From a checkpoint of a small image captioner.
Model: 18.2M parameters, 32-pixel images, encoder arch resmlp, encoder activation relu, encoder patch size [2, 2], encoder layers 12, decoder width 384, decoder norm rmsnorm, decoder activation gelu.
Training: soap at rate 0.0027, 10200 steps, batches of 64.
Data: trained on dead-leaves pictures: piles of overlapping shapes, 145000 training examples, 4.5 epochs.
Rows from block 5 of the text decoder of a small image captioner, named by matrix and row number. Rows with one number belong to one neuron. Each number is 500 + 25 x the weight over its row's rms, rounded and kept within 0 to 999. All counts start at 0. Numbers have three digits each. After the name is the row's rms in percent of the matrix's.
Before each neuron's rows are labels from the 100 texts, of 14976, where the neuron reaches its highest value: "tokens" is the input token at the peak. Only what is clearly more common there than usual is listed. The data: dead-leaves pictures: piles of overlapping shapes.
# fc1: MLP up (decoder.blocks.5.mlp.fc1.weight, 1152x384), inputs 0-191
# fc2: MLP down (decoder.blocks.5.mlp.fc2.weight, 384x1152, transposed), outputs 0-191

tokens: "colours"
fc1.102 123:475494504476517481526500535489520498482514484474474473529527476536542481503487491521520461453533487516523523509475467508511536462525544501539454527471496511532520480501523532472526478501516468483484484523504496465494482533493521574476504525484484498508503532519513515541512535532522531505597491524501500504508505490487463524487508502513511530471541496479573473475482503506497526508524482519530501475469460496480517524509498543475470480480494500499475473497545520497489518518488474519446516498480525494479521486518455520520509475505495530540469519492530452498510514459468538475
fc2.102 119:472477487458553488488496556513522493495451482479471506551513480526521502512495481547509474448492478489489523537476454512500511472497496480540464508524490476508477455477544538479509456442502467512497506521491486494532469487499508551498518501497496521531529521513495500529524518522555534506527516521500518501499482513486453518494462508499524540494530494483558444497485509523482500501520456515499518495494467489503507531511513500473478493464479489486503487488529534491529528525504484531463523525475538497467553474521466506541512521476489524491490518498514487511521476459477537509

tokens: "in"
fc1.378 123:534480478500525496476508539527499497475501487526509470520495491483480508537461515509469492485478498488465501453553543491497490517502492509493482519485522496530514564531521539471501495486524504502521494538507519525523514449481487541501486511486502478516501472479508509475506470523493471487581495491466488485524462480495509530490513480452521502494528434528510495524503452518510547530493467503456529473490484499530491506511476573487502512479517485520502516512498469497485494486526536524519552486519524487514486522509471497532505474454493480527550496483485511479542513527498509540
fc2.378 112:473498495512449476511464518493458504517511493491508463494535494524504503534473522480482516498519534478504498504514518477524529489488456501567477529467528532513487519489503512484535465494511498508517481445513496480524501473526454496472498501490514356523494484528511531504521492511518483491562513522492458516503494507501473508489508521470483506483505506493546523469551505497505512505473498463456485505493467489531470510502534533528519521509486507518501490457520496537533520507501548501539516514581530505527520502464472528516512471498540478494514461501514526500478510491519457566

tokens: "colours"
fc1.460 106:470501556509474517507508516491507504512477493520468509510512513511491475502480507496515505473519530473477484441480502507529507457495515490496506509461538480479467523500498498462533546521482512504498507514496493439434496481473513507544486484463518478522473502473513499510526477521571503453534497532525494542476479511496501521493502458500540525522448501504529478525476477527527538523482490503461491524490445534517524512495531538471438461488523442494535500473521543526524547507536482503473537517451489513499486490437482500493485485497449516518508473508505478547514472532486522515
fc2.460 094:521467496448497518500477519523512480492475504492520486507477471495495551500509517515497506460507478499530467499495459476449459506519467492488482468557477451513471426483539474543482509494507549540549535485522504466498471494553498483494444488490502458512509505545505525482488526507482511517464529446484501483481464494541468521547497481475479482515512486527497473503527503491515472484499525492467524484529510528524525510468461517526491517515493565502496541497543469503470503507480478479511471513522481477514505508535512486511490505479494518521502540504488519478530506519506527471

tokens: "colours"
fc1.543 111:479489482482466509546458453504479478465505510460478471501480500551505526477535489495483475453519456479499512470530521487464525487494530542513538514489520576504499488533493490504497465509535525478470493485508499498505506483461504524490457486454535465490483457490489509526479484488521494482482555500506511496472524443505517476513471494491522521504539515488501459488489520493515527493543517500480505503476522456495507532517495490532474475511502486518521518476489543483516508486525512491536541505511501505489478449522486484478507473525478552471524519513509454494551485460474542487
fc2.543 102:480519492469452489491517524491512510523492531513502529458495537476497461485494503551492474473489533409522455554487505496511490503486498481535501504543511468491478497453532525500485499490495514503506528520518497525516528490527518474516483542502448469521484530486502495532507524498517537504595502532527494505480488532462534487533531454460486502540502498487524540591490464478495542495493491465481474521487536544535498456511489492476500491531496517497531493522520466485523474471495516506508542497494474474517507513493487498494484521478499485542474495525510553537483520532531488515

tokens: "in"
fc1.424 102:504507477462540477455499505486467514507502476524484526483462454482508478515515494502477475473490520442497512462501488480532519502520435470527494515490526509540534458495476484505462522526474510520511497534462571497530475504482473503514491488529523486484510514494542526486476482496456517469565504506487510516535478509495500480504491503510468452484462500471559498541495533476544508525520486515493472504514529505490530535488521523525503473459500524523530488510519495474567519491526495510521510486520470519482496492525507498516503513494520486468486523456493527509533518500488478524
fc2.424 109:518518500497501504519494519528470478520503508496476515485498475522482522513519505502521503530478492477488472505488486520533516516512532496511509497561526449522515491494509513500477496497512518499494493491519545514472485472487484513540507505522475476503503495552499498482463501470485488512840519491530505514506484536491509498492489510492468488503481499503528492506500503495526501508506510459486487540511492498504502515490493525535508494532486516469502491484508517508540501549523515479481503486487473480486495524515449512529500508489483500489484480498528514501487475507479461497

tokens: "in"
fc1.458 102:487504503493537516458514520513547497534546484492542463527482470530480485495487512520500529522492491530474541500508447479478530457485449527508491496504506534557545477503487527481499458501504541533519485522479471502509549498484464486463516496479468509522506534504500518522494528506519491467630444469503526500563463487500437492539512481513508507506521504489529507504516542497513514491489493508497518492478489494480496527511455492480494489449524450458492497484522499520504499487512498449489471462523481516510487470521477503488535479518497518504456556522478501508487487491516485495
fc2.458 085:498515500491519492451482483488445458493526509515504489509501523500512494532444518490504459535505512492475493484519502506517529528448488479533496476504500537518509492492493467483512434456503519535521479512510499522499526532488473506507484538461530357464516510510501527512504490478502450526643494526480500514505508516486555500522521490506495490474497556517566507483471490501442495480529515534486476466521523520496471499519499497520521503462497466462520531509476506488444474522509492478488511485532492507517570479490481508511501509500528505473503447500494476495473485512515468503

tokens: "pile"
fc1.70 104:479501531532472512490521456488525492444501457536486474458511490545480461492510523498527457513506532465473499463520513470535480499503476456524525530494484515475507454472506513533519494483489548504512494501462548516490431524454517535508497514482486502463500516511491494494465480495513543473594475566541545511515494492496521452499481529509514477505522510495510519496511527508481464505521526496515506492522515480447517505512527518521504478555513498527512498487501510518499497508514469478514507495492486497513550492484556543474541500477495511522507518511506493491522482494468479511
fc2.70 110:466499477467449510467507464495510475479491510513504485461529494498495512500509517452508470470487522501498510501487499458528480536476494478534515486503484481514491492481493496499512514478480515517493501494497530511532470523522495503528522488518500440485491518506494482505448517448515486478764480531494507488486508487484522497494481530486481459485446491474524505502509476493504504447506514519513481492496495499480487516496503499495517485526500527515487499522537504497540493485505480507493532490468501498498496485508514545504502514487489489514495486510511480494488475525515492495

tokens: "pile"
fc1.350 109:498458530519493536485534497437473473481499502511491503475525506520472487531506522541537475488491510475511495506468493493540508519521452483479530497501523503478455473494507503526511513454517568520474507511482528496491484476509540525513470499462488480459536532492484454506490525541536515482533465552491492557501537506491526480517498497513495448500503499476491502529548518488554515524500493503507525461551497468514517509489492508508540485528564506528533527459503497518470506495495440505480505487533528489472510498514578526447493508493522489508558522510514462521487488473493524502
fc2.350 112:487477472514484510495518491481537491490502509523512487482508490499488499506514515454513499486477510514509472482504463482513514535476472481518526489507493473505484503492505476501514501502470474517505488489521513504513516490506510489530534504529503507510497506497485487503481519481505494481832535511498499501498487499506535462455485494498483500484487482484529521518501525470502504483517506488492510474516485517496495491467480470473498500541492507499507479533504507513520499479484478478491509502512482512478494490495508529500480500521475489507491478543530517510507491546506505511

tokens: "in"
fc1.750 094:469504491481496479454475468511546504468516496536494492497495495540483468499526540529510478508499502517502493519517497483518482455526499454492532501492541498522482492454482548499479509451496563526537500521482493558539491512499448533486504536464507479521507483510530495552468512507487505543544444518504487503532518507526475462471522483523526474504509477498505481513564549516527483479536490515516464470494559533498523505492544520537496468459518508516487471452493502502502503476549502462439493451485500540507510490458552499521539519493515549518451521497503516467497493486508499508
fc2.750 112:510467469495500498484501500486527500499487501532491520467506479486485520498481519477513489524500490494534476515487493476529544524499483495491523482519497474502493502504494504501511490481521505505498494520492495492536504485506514475501532521506481479488489508508500495498457528475498500532819516516482500515514505507504530483489542491525493501518480454495512511508492527474524505470525484509509492503481527511506476490476516484538497504480497510472504489528496523519502485492539507492486492481509488503513497483489495511500500488508510489514484467527500493495511505551510453491

tokens: "pile"
fc1.561 088:486520507519494513466536462505478496488531460511442457447502530488525484512502509495525519505506515476461490481489482470507426500475460493516514499472484496512513500513478513510484476469469514511513458488481516542468481516469490509541488499514508480466489526490501497518497505497531479481631455540484535488528483516523493467516479539514463518493503496509522512488520513481514447497504490509488451488550503466494528500497496514478515448502552494525482479452523491531510514478534522490515517441473518485475495497510521516528505513476463513507488492537462478490484467491507517519
fc2.561 093:475516448507473514482494492486500499491482521503517481472504484511458513476518528491528464485475531486521458441468441491536508531495480491534520481540513477530517483512500487501508481490526494509475506520502509507547491503540494528543518510492482448483475504515502487482487502477523454498779496527499522490476502467467541466503514503503496501509458496485529500486503503497514525458498487540507496514506510492486493504500497492550511499510485505503481499530522507499508485481516515488486516492467526484483537496496505519514508492490493487475483500521495488505513486556523485506

tokens: "in"
fc1.233 115:516537501514462496477539555521521496511518482494486495456477514474493512497489496507496500477504535518514531447529496480517493522544479505503503468488496515503506519511515536508519454450524463508519497494489486524526522498463444522488481535491485477480447492496500536515471512507479478521610486504461491506524462486471452483520505511463492531484521453499465516496499514496519510507523467483509533510514510550478463526515497508508532519496539531515519504489504517495494510486495537495512559500584496502513493480474504479535482489451501488467538492484482483504517472509529526510
fc2.233 103:495514499506508474508481498522477490530493506487519503480504456514497523527485523502474504507538530431494479490499523481511495491474446519507540506530506473515481457491516510481499464532556452518507523486487480516501476504494490477477509508499515360513506484514493518499489513494511515470485487457503510469486473471495487510560499497471490481506513515536510512483507558458457532482494508453506560546493506460523515486496470498492510501523529480525479496477481531507511488513503538502536531503547515473493481480469473545539461488489513540512520493497496476524521483531497473499

tokens: "colours"
fc1.338 109:532493509511520470484523489489567475463515516496461515556492505505508465454469429528470526490518484510492528502454501515477470513501513513491512553488483507477469490496478499512477511511470509496489491469537561519454488500484477488475509480519491490514451513449454522499530471541491509517488489528512478488506490522454482521498492510496514519454540523518475479509504503503499495510564524471497515502507479496518510529505441530470491496451502476504500533554519471475511502492446473483501461497504459504552486526461497486520494499472483521554513506555500505484494466449498461469
fc2.338 103:506521461501519477522511512478499469534489507530482506450500496464470509522522516522519453494500529500483477479524491507532527520529504482528492431523475466523493492493485494512479530500540466542493507497470488476537490492502538518501516505480459460473491480535528510482499489464481496497674491500502493500520523521532523474500493501472488454540496478500519520472512488539524513485476510482526523501497480501522450519463517487500504536497476549475513471486518535507485472508534487502508553491469489493432498488495457488486499528518507509480483532493498486513483507564503530520

tokens: "in"
fc1.131 082:470501515501525506519535516441468477532483474522489527489512492488495472488463510518520509463484503524479509454496510515500463467532507465483514501474500466487527466503481511503519481520504495519510502506489462484534489500507481540500537505505532470505467512493511478491474460479507523466653507549497494470534475536483501486471487521494496523506491508522535526490502503462540486464474473496487458464548493493446559495504546519501455478481489502489519463506500517504514525473489483497494566487483520517523472491508510490519479498520501497483498490465534451472524472529511503485
fc2.131 087:511490471507508478518492513495484523513522476520510479488511487497483530509488503497498485459522494508513511477506506499515449509504504506497475470508504458490503453527514503470504513491498495519510511488491517478500515519511509510512497494518497477492503511521500506485479456499484527500838515491493502490513487512494550502467470498502486503516458496534527528522499489480515489501487488500499493484519504496479534482493530489532511491490500517496497479473502507507482520498500499499491508487521502500474508479505503471485480511520470491508458490483506509477522475536507489446

tokens: "colours"
fc1.275 104:452497514459493487464532512471488497465510473488475478488529507497526474494513522457512488469547480513512501493495475480530520496495505495478508514484539500535526534508497531540501481478469520493532493507510476493508454518481482525479502552497467472511547435524510526476518509487499531485566517516507463537498512448558518435490531498510500490492482461491550500468548533488530502499472480560520502495510508522480495528483577525507482470487494505528482514492539514554484548544538534514531532517497508521468530465499521485496499517511511508513492481477523469482501520493498496485
fc2.275 101:492501493518521497474477525481525507475497501496480506488519492510523492506464505468533475493495485495502438493476499501507518528473516494487503498485484470501495491496490497506518473486519498513481514498497510507518543455511527458527541488513461536491518482505521501478491498486518507511758519489498504484486484524543563485502536478503490504515486483494496496527500479489508518447493495473486529522500478538494501470470504463528473524473507506481503459500497518501506483484499513476462484514516536496518503463517512480540473497502501489531504471518488515480530509534507497503

tokens: "pile"
fc1.524 120:492500548498479521482520450494528472455495487514470500508509497490479475519529525483513454473516533465452488481463491482563496473510459470519490511495489492496530458486475483499534525465474492540531473503461496522510479518487480520511499513499499523471501518496515488489500484509518495443563501559507513514517499510497520444503509535505493464500471457483529518489485506486514498500476479530506465477530516473503482531479514527467477500537521515547503525513505513522548508504479472490485534534491520515471500462517530541488498500466504473539485473464497482490476480464520486541
fc2.524 127:471530491486451518466544461495513457488481500504499497474531504507489488510518508472520479493468549486507484484506502465517495512472495483527514513513496504510482503492487473493520526453496505521489488480513525510503464486492497509533510517511513475475505508518497497485470522476509458452780480547518505497507490496493510479456483496493476484487456482481533555499509501467507519468514502511495484465508481492491490505489490506489469489527513511503475497521507523506527492467496476481486499508483512489504512479522512541494501498494464489495507487508520481503493494523512487518